From a checkpoint of a small image classifier.
Data: trained on single printed letters, digits and signs in grey, bent and noisy, 395000 training examples.
Rows from block 2 of a small image classifier, named by matrix and row number. Each number is 128 + 32 x the weight over its row's rms, rounded and kept within 0 to 255. All counts start at 0. Numbers have three digits each.
Before each channel's rows are labels from the 100 images, of 14976, where the channel reaches its highest value: "strongest on" is what is common among them. Only what is clearly more common there than usual is listed. The data: single printed letters, digits and signs in grey, bent and noisy.
# sq0: squeeze pointwise conv (model.blocks.2.sq.0.weight, 68x160x1x1), inputs 120-159

strongest on: serif; bold
sq0.21:147157189157174182155136126140169148130149121118160193193158198133120152163131134144124155147206176159090157133118153106

strongest on: bold
sq0.40:057125169142089117103164127165132191154143161159155083168176164126162141174125116098110143136153132136158113152141156149

strongest on: serif
sq0.64:140082119076051142149131106128078106132169110175082102131109094171149097101110145119143105144088181162150109155151143190

strongest on: serif; bold
sq0.50:137147173116148113156150117187144120099160104134193169194249172105085168134124150155164130101208133133089136171059135101

strongest on: bold
sq0.28:147142107162112198130102148134102202213116171156172098098084131153183149219165060116134194167078115131128155100158157154

strongest on: bold
sq0.33:062141130127142105081150147109079140133102123120132111136112088051134107112127063130167144130121105030180144146122168137

strongest on: serif; bold
sq0.15:152149078115141117124127106124121132150130137188106147149113150135123137139107100186104113125111230104125106119099135105

strongest on: serif
sq0.22:143128220151122162127203126146169099113199100162160173201228225158086166107162101164111131141184165118101103181113128110

strongest on: serif
sq0.17:170117120080130123169167086136158107077142037139059054097084113105116119086144083172104062081134140121130085135112115138

strongest on: serif; capital
sq0.36:154091170197069202177156125150099159149255146138127123164187135167128134129163162146108102129103179142142135198123117146

strongest on: serif; bold
sq0.30:126176140099232103081083115142126098098103124099084143125138175113099111100079162151133120130150170158119129107118135099

strongest on: serif
sq0.27:130100185120076151137190149147096118104171128216129159143112123155133109099100049130112110132141130130171102198152129212

strongest on: serif; dark on light
sq0.26:154121120096142143190130124117175152127153134173123107115073160135081106138137103120082147127122146118089127137077091126

strongest on: bold; capital
sq0.12:134075046129088146099079115106101095116101087110057075058050112129113080112053099082142100098087126095141127078135151136

strongest on: bold; dark on light
sq0.8:092197171102255067046109137121132109126100166095131140172194164124067129154080143095072181160163136102086113098084136096

strongest on: serif
sq0.29:147171126117153108122142099126168131120159115100156118104147125135092154124130064176125120107181145042123138123094112111

strongest on: serif
sq0.20:155144145162157185140176173184210109120174142182123134133178135126107142119151120172133131143155114164146168146140132152

strongest on: bold
sq0.38:154182126192229161190108159095172141119105148092112126103155150083100142120176151171105118176144102167107179112134126087

strongest on: serif
sq0.35:103162160141107188095162157186200135136253136172186106171182145092136199138130083166117110098143136089169165152126129137

strongest on: serif
sq0.51:144083099139111156159153143102104122135167092192098070122081089157137119115130118143111107139057165135150105138137120159

strongest on: serif; bold
sq0.61:130109199112128129183133113138141116117131109127178151172158188120117151128186168165162156159162172214140115141135138134

strongest on: serif; bold
sq0.43:130152193143180117105173158157164095126112101169154197187168220148132146127099152143156152174228124150158087154150136169

strongest on: bold
sq0.19:132105142141118126125160122142073139177132115200046065143044059181186133097129105137151109100061119128202108186178180196

strongest on: bold; dark on light
sq0.45:111127090114183109092090141115155088080072105135100151052082140065121122084093186126104107158109099132112132103123095096

strongest on: bold
sq0.24:174181128164173132133134184146170120143097138102122126095121193077133094163119080096174190204172113164134159093132159134

strongest on: serif; dark on light
sq0.4:053129136130121132058122123080115120112131130096101097126133082127117137106115184127110119149075118152126102152125103107

strongest on: serif; bold
sq0.44:191106164124097107168135098135146145155112146139146131169115177196154145139119152142144148090165181129127109111145154093

strongest on: serif
sq0.42:139105197133103156125160128186120170175174156157143170189135071159151147169121138192140182155138193161133147145145157131

strongest on: serif
sq0.23:139124184092122103124187127171198136083117114086162183187168208153098136147143104087086140128235094143123075119113106117

strongest on: bold
sq0.41:208131116098158080116107107136145163171079143130161128089089120177132102164129125087119154128134176108162102117130119112

strongest on: bold
sq0.58:131116150119117068117151110156107069099078082137115135097120100112163143095103164170172075105123047164187092225157166155